A small image classifier, trained from scratch: 4.8 epochs.
Rows from block 3 of a small image classifier, named by matrix and row number. Rows with one number belong to one neuron. Each number is 128 + 32 x the weight over its row's rms, rounded and kept within 0 to 255. All counts start at 0. Numbers have three digits each.
After each neuron's rows are labels from the 100 images, of 14976, where the neuron reaches its highest value: "peak on" is the class under the peak; "top examples" is what is common among them. Only what is clearly more common there than usual is listed. The data: flat shapes of many kinds, plain or patterned, on busy backdrops.
# fc1: MLP up (model.blocks.3.mlp.fc1.weight, 768x256), inputs 86-171
# fc2: MLP down (model.blocks.3.mlp.fc2.weight, 256x768, transposed), outputs 86-171

fc1.287:111182126113132143089104108097125127067144072120124148142180197203213092095090120110143144135169120229156153143089129147099119103114123113126139097112131190100133104147124138165112138088203106080106084172065100196134110110108095172109155125124071079191116097
fc2.287:113110152137119163139079083119160114146110140179137106160139091096128103090148102146152097095135102162141126116125124097146166126129168131189086100188092131101155053092124155143098149155102067101157141160115142068125128129148095091103185061103149109111144109
peak on: gear
top examples: gear; largest shape: gear; count: one

fc1.140:151063143109120145166162058138141066139162106191157160117138108123085094169141143109129140090101134216175078105128109127151162141134118104109120177171165128121072135132138183112125114152150146133158110075128098148073151142208122176139107158133137065103160150
fc2.140:119141088114139157095121134147112200132083109069100177138099121057140167066187142144126199096145148067124169132165155143141151096202137126160089063125084153126156158110113127204109110197158108108085107181128154100185121133066151162096150131153161186127150153
peak on: circle
top examples: circle; largest shape: circle; count: one

fc1.742:086127126084090097096135062112152082100151116085107093082159150216166138164118110092168117076093092173151141113122120189113165093085112146133180131139143121049112107137101131133168141164107127122141150135095132175102145137143109154096149148119109133150124133
fc2.742:134115133132145139140117104148168124087142091130135149130125109123165128151132191125165143137186113122150154138141129165147110150144156101117108130106121122121133114146115139141156124175131158083164140159135130130128128133151099000094124156135136155131122130
peak on: star
top examples: count: one; star; largest shape: star; cross

fc1.80:100084108085119126156138078134175093089177126100164152114105113154201165177086186086131094153159086179187136107118100143135133170074149094109169127127133119121090077139111179139170161116094149145145172130080118126113166118169122197094150112172149137117134110
fc2.80:136125118146125124130112135100112110105095138131103128142108102077127117085116130135150164069099112078128130127117170144116130098179150116147101134146086142122122121155116132163109071116113107125100109142138103109144141152120128255126106124145145084139162107
peak on: crescent
top examples: count: one; crescent; largest shape: crescent

fc1.159:152174117111126148101108115128145134071139087146120147116147187180187069106118107110133153107136124224142126136106147136091115103155117111130140110110129172093099065116167156149105154105194084091120108168039092180130091107134094165110174116135117063204140120
fc2.159:117137158113132138144077066099167083158144135205150094120136061088151085105148117121168114087144142171143103120123120115118159132128136157169092104186094129105140046092118185089117145169095100115137141160124165055105147131138095137136190073088127128080108090
peak on: gear
top examples: gear; largest shape: gear; count: one

fc1.384:143144105130166178160122128082166102110164135180129145076138093118111072179088129055155113144154152154173060111123126126096051175163145114099174177142154044108105112141211139143168114104128138145120118104146087170081146154150104172149105059135147106173152044
fc2.384:057171153060133084178145105135058183139135125076103117072137120169172172149149188131120158110132109104163153137155131137120142150105107131141132120145092142179168177147117111096136130120098131134066181159167164109204225104089161146149132125085124171082112165
peak on: ring
top examples: ring; largest shape: ring; count: one

fc1.360:108082161105136146184153099055115079132100124100155128115180146135180084062101118114120144109107105172159111118113092113133093144098123100188150172155127141162162148137142208155129151146134154106140155106084113112104107146103106163172152122083130137109142089
fc2.360:172144173130151103111136147108112123121057147168127121126098119075070134116186108141105158108138096084062130136147154140102113107199113138112100128166128108136178139130123077134142127202142118167101110146177145079114091133082132082156128125121141167111126142
peak on: circle
top examples: circle; largest shape: circle; count: two; its colour: yellow

fc1.234:124146129119141084107165104123124102152207119150125165080109196114120101122092108106111173083109085147140123133099106159118147128097061126082132156123166168089128118128135151052092109118122146152126180086115063139115121138117113186134130226124147130133157197
fc2.234:092107157142113109113098147109145059159095145098117121095115118154082073152127107107078102090123163097095105151131123100124111142186111093153151119182098120114117101161162105148131130089075142165052147123132134119132093147158113243183127073131130135127140091
peak on: gear
top examples: gear

fc1.306:076111151123142121141149080152142075100104146118146135114123118101133165109116156111125120121117075095161095122120108132107159164093202093130138149185067082069124130188129166126182172139062152111104180176098132132120100108132138140167144095135126162128141106
fc2.306:191139208164126154109117140112177134171163147162138093162129098158131058136081087119147123111128145100119155105117109127121126128126119193044117133107128138122123088133125088169073169077136147106100098091159096120139115118135149021108155101074110108166133090
peak on: triangle
top examples: triangle; largest shape: triangle; bar

fc1.428:120161104107121137080112119116140125046118098141126144131161148186177071095098140133136141120180132228184143137102122138093121120155115120128136105115126158081127070127159151143139143101203105077109107190058096174117105118119089167097204113114124033195128108
fc2.428:114115149127149130139093074101142086148119128177156109122119085077152086119151121129152085089144132165141141133117127105160180120126137144185103090194112132111151057090132179105101165173089091112147166164108165068104153111141077096122193083079127099078127107
peak on: gear
top examples: gear; largest shape: gear; count: one

fc1.486:159099109084131143122150105182155143121152162132134161144117130155191180183099142128113089198113112134160152122116065130138176150082219113124166134116151098092107111146085145127165176123096145142170128088098125130122155098140113161031162134144135119099115141
fc2.486:146125093158137128155092138128164093077168118103074088113151103129122128118104135140169154142154157147198123132132140108083152152157146155104144107123120079082158080149132126139139131078152091100139092169201118136103172132113107224112134105117107111121121112
peak on: crescent
top examples: crescent; largest shape: crescent

fc1.145:113098118052159107158187087151144091145131137129156150127147111121163140125094187095089127142129080158164070130088118138121133180092220095113135155128125089114141122164117177116168147113116169114166136138082102175081174141142120194122083115106114145150175104
fc2.145:123110161145111138106131151173132122133093149117083122156117155154113118100152123171150193154108092085109148126122130112112138103166115145110114116117114142131132110134130105159069153074144108150082089158107109117167091151101130255104094106147110148156145122
peak on: triangle
top examples: count: one; crescent; triangle; largest shape: triangle

fc1.19:141151105113127143136125115147093149121173106176101102141138195203140115093140148130152150135112172198127107123087100116119147044105124128128157128122130185112144107110156125131100114126188128126120130131065065167148111128105069173134191191140136095167130134
fc2.19:064115126137069114111123119108132145132106152147143126152109111096103142108138059128130102107134104130136143125107141127151165141170200131161103101164078097072132084125154093155127103124121131115119138176113156059112100115149141186137169050078115093111143102
peak on: gear
top examples: gear; largest shape: gear; count: two; count: one

fc1.702:120157117127168165112099132109127122040143116168120135106166174185185043099099117141140140132136106232148119118098113116103102098139125126149135098108135176108135090118139131171072149102179102065131106181045093156123106105100063164111208141138154077199133103
fc2.702:096154158118142135139080066097151079175121148195149096136133081077141082119135090101149091099137145170144127127123127098136168135131142145170102109192105131104136058088118182108127148167085101111131156170113175046108156121142091123140179072104126117067120091
peak on: gear
top examples: gear; largest shape: gear; count: one

fc1.89:132074117112169136168175085182160122122144134120147141110138105158199191163091159106140121171151109153167128099138109118151135160121207095113147158081133083098135134151115164136185152160125182125145099105110128157110157120126085189091108105112150142115114088
fc2.89:125110124169122154122115142134123142168111154138108131139125173152127096096152124171158127189110098124114147120103112110127140116139166114152143120114144152112128120119140126126101137061156106154120112152111109139148107111096133255126142126178113117124123140
peak on: crescent
top examples: crescent; largest shape: crescent

fc1.131:121193092106132129101105111127125135046152117120124140111166176168181060131132102117135136081172139219149157149095131169102130093146101120123147106110142131083123087127168156132135137100208134088107110178053120188115088132095073162094171138146099054200152108
fc2.131:128129163099118128149074069098165100138153123162151092122147062087134108108156129117181106083156141150178116130095118122126194115136138166159104106165119127099165060106131172097120158155097100124144153143133137069108160126120098147129191086076141111112106110
peak on: gear
top examples: count: one; gear; largest shape: gear

fc1.752:129084104083180114176175076116159118127145105156190129125155120144183196104088190080140141149150100165181066127109116139131128157118228079129125186146087078154123143124133184100177110107132151112146120147109098122088161100121111182132117071138121149156149133
fc2.752:136106156149084108104105164154114144127078115130088136142113167136117116097133102146145148133122129105121150118116124077121128119189125128161117094126110171138163111130121106172061160071148106145101071165112099109138090137085117255139118125158114148137112134
peak on: triangle
top examples: count: one; triangle; largest shape: triangle

fc1.552:178111216073164080101169123138089145085135142169125141112138158121162051123103121091083124088137139140098094105096122125134134088100100131067096152133194138172179147154123147088096111118097122123066158086112074153115102070119125162166099130101113157210117126
fc2.552:068142116122114053152098142136136105165125131155103102160185133114120123126096131133144130127106186184174121146118155127094109103124114089131147193125124138170166132106113200123072131200128116093139124156075073111149104106079162142138184129156100163074118152
peak on: square
top examples: count: one; square; largest shape: square

fc1.283:111182128102132034093149122160131104131148127106111137104129201163200076129041136100117078123105153121147137104132082157113136130049112122127174132122126126115119100142122145112143174146102119143131154143043103135157105118109117147122148154125120159129114153
fc2.283:132069132118102140107075156124152124080128111088142121135125148125117120136141174113094082144147172146166136173086117138145152110140080159127117124152172149128126090139136111138138122126099144117147151130133143143123116123128125000119118127161130127125150125
peak on: star
top examples: count: one; star; largest shape: star

fc1.211:144126117097127152163171098146164113116134075168175113083160118162103117234128118129137145119171141168156090101084133110123131149166157117103133171087164130117097153119161171128153085122153162128165098086147059146068174163141127186137091128124106082195113134
fc2.211:108117126101131137121147162154095194131127114005133153121134128150143202104189161130110134164161117088140205139106170098146143096139163117140158062117114091130170111100120108161113180112176115120119100168157185113120152146086153156120161089110097156118103126
peak on: circle
top examples: count: one; circle; largest shape: circle

fc1.473:132165096144134134099094113137116116094141108154105160084153174137167069116137103110139150081149117199138127132113126146115107103153089115122140108111130140070119106107169161140096143105175112098117117176033115193115074145137074179081207130155117072172140111
fc2.473:112131166109123137152079078086191089151122133176190105133134038093162084116148115088172104079150156145168111104102129092148172141133151116151095130180092149123146072114149198119126129166090123121121088143138144066117161152138122177145173053084138155107121080
peak on: gear
top examples: gear; largest shape: gear; count: one

fc1.86:100184134117129135082090138101143104078174106138119121124168183191193071087101151126164153113176134208177143161081139144110138091136131140116171107105100148107126078146114178157106155091176127090110089168074078187125093120095096158103151107123088084200136096
fc2.86:128097149131110164141085107117164127156110120147156114143131087101128113097147107151161077110139118149165129127107078081174169121135170124178097112183102137120144046075141153146080136158111075096161135145127142072107145112148097084095203064103160098141144105
peak on: gear
top examples: gear; largest shape: gear; count: one